{
  "win_length": 400,
  "targets": ["voice"],
  "arch": "conformer",
  "mlp_ratio": 3,
  "head_dim": 32,
  "qk_norm": true,
  "experts_per_token": 2,
  "shared_expert": false,
  "positions": "learned",
  "optimizer": "adamw",
  "eps": 1e-10,
  "ema_decay": 0.995,
  "max_steps": 8000,
  "batch_size": 256,
  "lr_schedule": "wsd"
}
Rows from block 7 of a small sound classifier, named by matrix and row number. Rows with one number within an expert belong to one neuron, the router's apart. Each number is 128 + 24 x the weight over its row's rms, rounded and kept within 0 to 255. All counts start at 0. Numbers have three digits each.
Before each expert's rows are labels from the 100 clips, of 14848, where the router gives the expert most weight on average: "strongest on" is what is common among them. Only what is clearly more common there than usual is listed. The data: single English command words and digits, spoken by a formant synthesiser in many voices. In brackets: how many of the 100.
# router: router (model.blocks.7.mlp.router.weight, 8x256), inputs 86-171
# up: expert up (model.blocks.7.mlp.up, 8x512x256), inputs 86-171
# down: expert down (model.blocks.7.mlp.down, 8x256x512, transposed), outputs 86-171

# expert 7
strongest on: voice: child-like voice (100); mains hum (37)
router.7:129139125122137139070070116118139090147107176110147137138115116139118118119138140132114114106125075149104135130129169126147144119117124109143125143122175122135145112116162134131150074115114105104119102120123157127110100130101141088167087132116119110187102132
up.0:127118144129088159095144124164171142163116142129108115097119136144142121126097108133156147111107171088160133136096152103170135125158153165109172115133114105119128134118152141141082117142120155113153107161155098128144133095142135131109140145166115182134129121
down.0:143159094134133137155081133077144141100098116091176111119109106116107109165095112119085100140160143171123120082165096135082119136150104088106067143123144101140141116158165130135084122116133131108116120136165124146159112162146116132099133146156123138116135135
up.1:139143118116109134106148132143171123162101139122165139129137119133124116118157162136176107110150163072123142130124154131142174086116138180118108107144085169126130105144082109155143097134145128116162103140109099145127136110119111129160142178117135175124116124
down.1:135157115096106138134143151175122146103143139132106158107119127121160187161102129124127138082157108139160113126144129101127140182165132137187127086097151091163105113130146106141099138140123159126113126141153105086109102115139153115144123159146083120147105126
up.2:124104138115112085134127115092134101128134135098123093068130127144104117136148150150140134099082138104171121135081130139146152095092125138142101126121095136166104149085117145138125094134128120135112129109117123102126135153092119096135136167149158179138127094
down.2:105162138121113162128105140104102138137063131122194125094141157110123135170135116141114151120140103130119106084137089084121085147180155108141107176154111094111109147138163138134101119136123096117133123127138164127126122130161129138082129142170092132134155127
up.3:126121103142171162105152126123113146134121109142123159150122135149143119103110106094139129132166082165135141134164121106130107156128140142145167094142124118119154149129154106110152154127129140130163102150114128112136129145138171150079109073149114146111112122
down.3:146106151150147148105130128143169124138129100128115129166118101126109128073128135135121141151125167116150160163141128162141121064088101134136135105116120149119165168130088187113171129114125171142143147130123140130151130129115128135141143115095214175106141092
up.4:141119103161179145141138133141127132131132117144133142177117130141151102135117107121116141130154090172152129126178117116132074156134140130146168126130152105123146152144146137111126149122121156140140120135114136133163135095181157146058130074107105145116126129
down.4:138087139119156142062142120115123119145117113137115094143136107143112115081127133112146129141131160127168150159131126181141111083093105147124127101104101182133152139121096180119218133118131138152126146125139140110117141110116121123145135104075166153108131116
up.5:133122152148107088131122110078170086124133125112123096132126122155143106148151142130117131081115158118148112134151134194136145119081114111122105175114131125170099110104087134121143101103141123146099127098134112148130150136147108095104138134114160132146174101
down.5:105134141103108132117130131127088128137070144139152109086150155125142142185137126131141144105118097125120102076102091097127088165141154121144116114143094121111102116151166122107105141133132113115137133130115160103088132117145148130120110137135081067143125149
up.6:120154139123088107087109115112152128164108138121161115127145126110109122088147151146109112099123127082173123132102131137134159126107128112154116081153080164142094117093126117146132084114150122134126111140078104127126144115127136096130153174133160150130151139
down.6:122149146093102150119128150151113149128071153147151120111123140131164166162121130121119142101120103129131109097101099071135090176187144132181115101144128091122090140134155130144131121144139134131133150144126159073111122091141126123098116119120086106149133151
up.7:137116161146108150085106130159150133152096135159115132132116125121150099112077104116116140109122117116143129145152149111147121144161142101106198114131137086121138139114164152101111129124127149129140093139165122158107128110154148134093133130174112150137113128
down.7:150140119163144143158109125095143116127076117130181087099114103135100113141108113125104121136151146158104144067151093144098096136105098107115090157125132123140142124158122141118104137105135110098129143130166148147162141136159124135095132141154156116120121136
up.8:123130125130094125101115115100162095128144137101123103103123118137125133128150152147112146122110141102136119128122144167129159126119105130150099140095119149156092103094106126120106114114139143162077140098135112111136140119099122091122186175115145122148147119
down.8:091141138107114110112133129111108135121102148121162136083167167126144129186135130119143156106142072122153092098114114096134107167168162125151113120157107124117083086139162109126121138147133131131143099129119143096112148140162122131109091141151090123154136153
up.9:131123170143119109098127109133150113143078143172119118116121124139100117139100135126117157107122087094163117146115137131124124121116129115125171137138103120156112115092100116117114111119153095162099126117128121155073149101109162098136139165103124128146141120
down.9:102136136142121119171103128120160121144081135129179082109148150126111128127144127104121157138116128127112122097118100109124097142153146107089120129174104133093122110139177138141066132127140127139167115120113164118185098127169069137078078135118139134146115125
up.10:139159164125109105085130119102160105170079130173186104128124115132104083135111146164120107094135104097177104146132113138148128130087122125134143128173102149115103144116107142139140109117170097122142126127119100150101174122129134109140142166110143135139157130
down.10:095146146118095180140137132171124128143075134153185117090145163139166186130127132123135155112126114122151111111101110097143089182173159127186130107137121141111112149119146149136132143119132158141137126133123155084135098089161101142101113115120096126150141134

# expert 4
strongest on: voice: deep voice (100)
router.4:154114092138118162157101142152126137135135239109112149147141084126143148132097119135099147143129123111097161149142126074157129126142096121131132121124084139128038129122151130133120093114106132125134127177141149138143126121131115066150141118139093144158088142
up.0:136149084114160096142117100129153135130155130102094131100132126142109132123150106116161116115115161133095127111136178150133102132116136134158105084135152110171123165165148143170155123148080147106093095140088164162148130136125103125152118138119126140121148079
down.0:140151156108092120120120115151113116196146106128133145117099113112160158127123148084114158185106130098119143108100155126176125154195112103148152120154114136134137115098117137113142106111132159154159127133101168096127142126170168126146128126152141118125168126
up.1:131114136090167100140151113088109124109123135124158097140124124140098112126117119121112111119115128124084116125126155131084110101136136148095103078135145134097118135124104155111141136118079080109161138116138109101084104164121128117104154145152085149118108106
down.1:142110160118131094131113138060178139157129135125164135121117124134084122156157118106139133164132132076159118103169181139143129091154124119116124138175109078113124110134156151114110124118133088134136105138136166115162132126125112138146125093119160129132101135
up.2:127153071119147100147137109117109123119168134096099121099127130154107134115141107114132097105107160142084123120132178150115126152102132148159085100145152136179124148154134142169137135160099131115082113131091156153145138133124106122149112155108146138118144095
down.2:143153143119105127122115120134103111183149113109138137108102111111154140107125136081129144190128128106124138104124167130159132151191114096145127112154125141148132116111128128112131110105129158137156114133119153104134153148172169128152131111153156127136172132
up.3:130091125151151173149116135147160124106151126127073150171133129143125165136154098151108143115110107146132144108139092148119162128145129132169133108119090136124133105119171112152145155112116148140156114121121147091150092130124099128121097108063123108138151098
down.3:134094115128124165187139126158126129098147124105102109130129124114141134132111110168118104110148140143121126112124071109102140154082127127162128166109157113127136170132103124140112134128122142096137142137132076140111066148130085121114113155126093133134155107
up.4:128157088130131101128127138144088118127173129096086140078145129122138136120132139147171106149109155134121132151077153148140121135117121135129099134137165088123125101155156108169107130168132150102102148132159109139137166115121108116157142091089135173114144122
down.4:137179115102121159157121130167086108160152112120104166124120118129141151096117147080154140190113142106116134138104158131129149137152120113106120130128131138133141145118130112127117108121134117124118127130108144123102142171133158123139140197173134142124184146
up.5:135126154118103143160105135161144129152130119134120129116136123100104139124134174146151115134084152148169160164069148165108130144165110081127114104151150090106142089123189106107117125106129146147124118129173104136155110073126101125105172123132128170127158133
down.5:132141115112128174169147093136117118096105122125125152116136121131107119134123146101122115128130145127104134139115088102096113120119120167086109171112140077129124148106143103183123099136124101150104145112129127168128105169075134123099104243134120136107152123
up.6:130157137120126111136116128167116120157126130141110148073145130118120142135120149153160103157119146117130139161082159161144107124123124116126152126140142060120120119150156111153121144148114163084113130131159115138129166101116129120149148091111127170118132125
down.6:129156115122113168149135119143088122143150114132113157122133121129130135108117144091152123188121140112124144157109152129110130112141118127093125153109102102133139137118114117141119115122136100127104153139113153156104132162128162123137145231156165137135188133
up.7:121126095154165088080137098149128124097139125119127127150125140149117126159159135114124186138143088172156143134178126133102087093134144138180131141135142163139129107132113122153205113130157147123121112118075163111107124156109162123119105127121159124126153128
down.7:138135101079094100086110145117135134158117114087176105105106120128146141134126124104134116159135145099074119063129156126119121168184117104137128124141127176123154144150113156096093143085120072105154147149137129058116129141173118110123113097065104117138139144
up.8:121131112144105129186139131116133116144147122122121125128136127129194114083148130116095122088124130126142086102106140144124149171129109121106117157095088100109136100094140120108104167158154136125138164112167127147125130117141113123111115133108122127120107136
down.8:124136068131138150144129112125088136061130131101114116134144133134100113120093115151151082100179137173139128141148106127064124120064133143107079139083161131148137126146116101126112130137129113107083147128171074150096124157100112125125131133120107149124136137
up.9:123145112165165146116114101161141128080139131139106126175128131129131154157149139130115095110127084173160140144156116152098141140108136119169144171124156176131138082136116102171167120130155142123117152123143158113154133110142130127125154087121128108121173145
down.9:131133081136085160123141112141115116128123122127164060099104113109135160092103136103124117158139138115123141104121128131100101131163111114115138110130114100122139168140099142112096128084126142109130139136117128100093120134158144107139105157056140150148179159
up.10:090167130127130082120103096105135137113141116124121091127165160113132116140154175108134113096123146172094104137163167152105110137090162102116096125162157126186130151159105154127153122158158151097091103132109184165144138169157124150141107133130158147107113157
down.10:133133136111126114095122132126106144154151127101123134137111119102129118083102152057133142175110114095105143101115136135142114154157119109132109094138121137142114119104111137107123086113117153141141109158102138081114125151165153142146126114127132119122151140

# expert 5
strongest on: voice: child-like voice (78); mains hum (33)
router.5:148146100112128144149126175153139117137109191072086152114138091150112113100138143121104110115103130121115139112104120102120167121145086135171110155090102137144036092111154109144114100122133098133095102152098147106107129129094123038161127126119125104180114116
up.0:124157114153101127134142146139102121093188139099148119108144142137154102141188089108141161115131113133117126133130090126125077136109135142174142100082085109156127165130114146146100133130104136115110109129074197128142083154108121120124107160136132103132120117
down.0:111156101109146117121132134099123107085075125166138087131139146139111125112103140164127105124138125132091156118111105143088095154102142131118119138128162154133125123124112130117065132125138055122124136128142119165065139117168119131136144130132090124125099150
up.1:123100128107141126109154141128188125122106129159127136153132131149173103126130113122124201139145081143125111098185132148133112100183124150107114132111113103159140125108129117115129139116117118164122136127135160119147150120152200116073095166117121156120143121
down.1:135144110117128151174118128127104151105164123090131159127139123113135099148056108166125124142169131165146113129168129127133156146085118126156102163086150165154141131159138118086123130112124130091102148142162098150151176154133125132146138099143120121140151158
up.2:163171147126202138175158101160114130106160124130143095108111114119123120111139099108110158146074132075149135139087117144122146102149110131147186107112079113086128141110117162133107125115110106133144118144140133092148118127148141107088133127149115110118119097
down.2:133133104146119164143134114123127120121093127142128069103125129141098108138088127112152106144159137119116106113128125109102102104118130152063140151091146131165130113140108137171076131158120074137109136113136123143055163138160097112146143180115111158109128128
up.3:119155099080181156148133138143105116115160133153117123075140145145086138133145099123090142117103127102134103128085106091135118116158135120167138105090103160076121136119143169132130143138107090115132113125158161112157114142129138137099100138159120124127142103
down.3:115123124140150150149130147113130129119102153141115086115136145142117101140127130123147103158135126133096136121147113113102115096130151142075124164106147136143114108129114118152085131136137061129127124139138127160048148143146103130135140154130114155130139149
up.4:123184143144206112143141138160101109131171134134150156116139149133122115105166084092111134125119130081139122111091131121151113136169141107169150118110063113114124121118120166136114121108102145117143121121125127099135097127116138126117110115146138078133081108
down.4:111158095128158142112150152117156138098085130144137068127148144135114128123117124124140091152155129115112129112117114120098090141116149151103129123108137135147125123135109149154087135157135075122121121140142132141045167120127132129143131187087098148126116143
up.5:117099121131160127110096119129123117075142117114110161171146146134118140156168118114139158140162113128106087157184138117106073116141139105144133115107138174176123146128131135125114103109101158123115107117078205146141155149111110127114102127133144131123149148
down.5:116124083089139130117124140108076149084112120105136145157139134113089101136130147137115104134131131124080165097111114140103118129136129122133095146123140141121139110105107139071141134114133128134130142150139105163190109166123136133083097144136073128146122117
up.6:123126113065166190106139133111112121128149128112157131084130135148072148136123099115147134115121158081131129138123114092135146126120142137145136106135117178080117171131144160141120142140113093110176113130136112102154116138126112129115147129169149144120147086
down.6:112092159177165176153131147125140121158087143164137086120128145134127111130148128118150123142137129125112126125127095124107100096143150141085131160137114143137119092122128123151117124129128111120162101132129150152096121142148096140103123158158136196121141151
up.7:128169096088175170136153136124104115117158131138119100098142143145093125138139078136120148126073124103132097119082094107132151118168139115172125111100114154053116147118135150120108136146105074105134137119158115103179129146131144132095121143136125124124133085
down.7:117127119160145161148131149104152141124106158138124088117136145144109103138130118120153100139135125136103119123152110117103117086126152141063127161102147129154109126146123125162094116137128056127122135152132132144062141149152100129136155154118105160130138142
up.8:112108112165070135134114150144157117122103123139087143182128133132112127105141110103119183173122122114134125085170132114109091130142144110156127143138155149136129111160145091126125107131127160115150140112087150091110167146133131132112113116083148118122150110
down.8:123096139150135130123117157119051146134165126089119182157141132111086144105126116156124151128156117131130129116151104131126130134100134102152112090113089101144133145151134108095199130122134173107109131140130116142206102151092154140143139092147155149142123136
up.9:132128117147101091116111129123117116104148121086142140150122127131165091128157153096134128119200116129106139132157116142122063104138129119094122121106099144154130116098124164126075107085128136139124148125058169130112152137154130113095128112138149119121116158
down.9:119150074066114107162115141102115135077094117103151136139138130138094104131083142133109084158157129124104135100124120128081112136131123135123092172117139143149133112121128148137057127155124095144115161134156082178148136157146115128103121138157065098128105128
up.10:155157114089208149172151096167101134115159121138118115113117117120117137119139068124133154145067135071137116133099096134137163102151113130144164113118081137064127125120131169124111141130103104121161124141166125105156119114153137106084117130162098129109120100
down.10:134131121149122175145136114125139118120099135145119066096117128138104111140097118112148107165156135129123104115141113108104107102125134154064134151092145142161123122135110138164081127146118079132115138113134129137051156142161092117145154165115110165113142141